Weights of a small sound classifier: 4400 steps.
Rows from block 8 of a small sound classifier, named by matrix and row number. Rows with one number belong to one neuron. Each number is 128 + 24 x the weight over its row's rms, rounded and kept within 0 to 255. All counts start at 0. Numbers have three digits each. After the name is the row's rms in percent of the matrix's.
After each neuron's rows are labels from the 100 clips, of 14976, where the neuron reaches its largest size: "top examples" is what is common among them. Only what is clearly more common there than usual is listed. The data: synthesised imitations of 52 everyday sounds, one a clip.
# gate: MLP gate (model.blocks.8.mlp.gate.weight, 320x160), inputs 80-159
# fc1: MLP up (model.blocks.8.mlp.fc1.weight, 320x160), inputs 80-159
# fc2: MLP down (model.blocks.8.mlp.fc2.weight, 160x320, transposed), outputs 80-159

gate.11 089:137085045109156089136127114093163112095105139138139151141073135162141101135172130110154109134149155139141107156101111121144150149131121111134138134141114131079124164118140117129106172122151087114090135161071136140100131104124139116132159153
fc1.11 094:156147153145064144113141133156100158115132100143107128155155137141159143172141094118104122147092097124136115147101113153102109132129140122091089101113218119163111092168151143129104094133126132124151082125121158138126133155106145115117118045
fc2.11 094:122122161149115127163094165115109093170120107088096107175149096130114096084125142119143110125113112151134117139125104093095108149107134117142138105163132087097151156146067140115155106154157152112147121144136115143117099117127129172099159121
top examples: church bell; signals

gate.182 111:103129099154104123095123129161151108155141117141163125113188108134153134159126124151115138145100118143152114120158085131117144119108095100154095104125136126113139142146185133144094128128113127146147129162099083100128093088072097157166150141
fc1.182 112:132115092152114127181104087153128108120108103111168115091138117108131146136133129142134143101123121114147111100090137144144137193104123104164119135152127137140122110131166156123167085089129096139122162152130086142119120132075144141098152128
fc2.182 100:147131127118106106150120163188136175121140158130114135127119083161169122069123116125094134131132151150196153168167135146154132130120123105151117090118104163131101128119115117111113171128178126129134071105097109154132088098148145141096089126
top examples: reverberation; text has "reverberant"; people; footsteps

gate.141 094:129127120146110134095112119168147103122099168108110129145099061187128095135119154132155158158176130128138108129151100116136118131096143113163140131102130092135110132146113120128124137102147152077121058177102134118133178115137127112128118140
fc1.141 087:118190088135153119143083132136087159114127114127104107173158108112116121161090132105090148103150155105112154144139143124111128114160152125098142151169110181163161114129119105115147125140072091113137145156158163128105156153144158130134134142
fc2.141 095:156104086129116140163101134114107119148154157125136098108086139137144090149153108133103157114089094170130094120154091102105085145097149111166094139131190128100095159095141107138102143141137152119171107131094123142125101142089151125142141152
top examples: church bell; applause

gate.83 066:095113172133124133137105122114169118134126163164141167114111115110168111132105086138120123092163146147125118131122147144147165092151111117154129103164105133146139117125144109134109149089145097149147073126166060098157083136095109127132127074
fc1.83 063:159168110100126118092159110108081143102125112123114096075140137119147160140132146167151128154118161137122139143126140126131096169148165101123154133110089120098154139120121125129134158140151159081113156100107154150111149126157116149114138112
fc2.83 065:131108132135110110118146125145122110134121173108096104151100110145112148122134111155098118121155122100135108149127124169112156144134112132099138154103094154110130165187144126138110148130088098157123156079170106111126123135097134109131151138
top examples: reverberation; text has "reverberant"; household; typing

gate.242 095:136117127088133132127148087120146112158108130112153164103136153177115110137073103157131144138128087138159146149132081111115093096096134146162104123085125097068133112133119121158087140125111110188179114120101140128106149134105140098133163116
fc1.242 099:139140129124168159142167098115120109123085131090124116130151125145174114130128112112126119103132110187181128132126121123116140134074160099136143114110157116146056129118105131169123151123095145127118122109119109110144113142161127069143150094
fc2.242 098:141112116093147138123128130128140143126181143119138131140098156113122113117132136163176147158145123156121119113079131097147095208122123131105099106131039104168145141115153100070158108151080161132120104145084160122166101135123135139124154119
top examples: reverberation; text has "reverberant"; animals; barking

gate.222 113:125131155121120113138143098137130128084128124090132146121145121167148116119121118148188115141155073124145113124143114117155092103101062131137088125110073116115140122112124126148103134124105127116110104178095134130161155144128159132147166130
fc1.222 094:113091146128120120115149080138130175117123115099132148124144129140159130126114081152164108147116072165125155111144088135123123133097100136136111109135107133116122107105140115155129159118092126133130092137088104123120190136071159120138168103
fc2.222 112:105111155135155123110151134104107126132158127119149135101117158115099147182160139150130137140136121166151085153120146089105085192116137154112100178069141154140138142092145126150142140116120134179137089139105121130164157112139108111119129179
top examples: reverberation; text has "reverberant"; signals; whistle

gate.70 127:135122188114104132115143116166144128130114155116153140126134120123104093141138131162113138119151147129130122140130131138142149138102161172148119082114135101110111113135144146145058114185147140137120117143109155105114125088096138126160135158
fc1.70 127:137117144145074143104098121170151140147123131124139143091126107101132113143132104171116115133144163132140157136089139106141139122134184139164129150159184149115099067103153093126110130157159134098101114143094139116114134084135131122146130140
fc2.70 132:121142158099155078146176186083145103124141139093086150161120128180102140142081130124129095077110148115103132152175130133132158105149109128143156116068093164073138142131165140150102130089148119126084157139122128133123143128158105124118122120
top examples: church bell; signals

gate.86 094:168147117134086077118085133143104104103166104157116145152149136109132088140155127131135134135130098110151181117084101121092121118188166115131115104139152124153118124120148132109139100131118126117096101125127142124113101124094117147147160164
fc1.86 084:108162116151108104125128103161114126121149109163116115150124118098109122168197124117129152152175131126133163100120142147088128157131127122098141125142148119141107121138113134142136101145105143152107127151138153105074121106130140114145156180
fc2.86 084:151108077141172125116135110107140110137120176126097133145139088155079141091176106126124128113087151090174111189104109099130139113137115143129128137113106159113169165095155122087146120141139141086112142084078129115156117106123087088093120149
top examples: church bell; fire crackling

gate.177 115:163114140142120124070130123099124115087073116102168126102150085141141100128147104113103129074106142113140142149074125147129141129139142107156163112121144136136114115159122152160111132148141117110108091123133159116122147072121111118090168124
fc1.177 133:106147138095129126142108144068088095115116139160111128102109105119164160104106139148113108158083100138125141144102114137120158123174146089134183102124136145105167147131121147136132193129140108143155128175166102159160116136127094117087095119
fc2.177 114:118120135150100146162100083130143136120117074138132122123094124133156133144134114191122192176126094134117129105114147152143112127118162137120127098157190098137134135117115145101127139130073152092135115098095171177109094162114169135130128127
top examples: church bell; signals

gate.3 105:106123071121092108084133118134149108179131132155164168133183140096091134111150145134141070116115162104123143118155154077105132129127102137161132125168088142122147141175141110112139111144148104100119139163122164097123147138102093131127129124
fc1.3 125:105118121132126136158098137139116108126119141131122084140142078148171108112114166108094148100137122121111134127135139154145125103125129133147141095098129082129121110141137157125066065128118115116132138162124126132109131147122141123106124150
fc2.3 113:161110159105168130145108102102155118121083127107162131112112108112175111077153120149079131141122108152125114117124106147118107125139142108091110118157126147140152081097081095127115119100173173164162141126117137139097145113112119156135107114
top examples: reverberation; text has "reverberant"; machines and effects; engine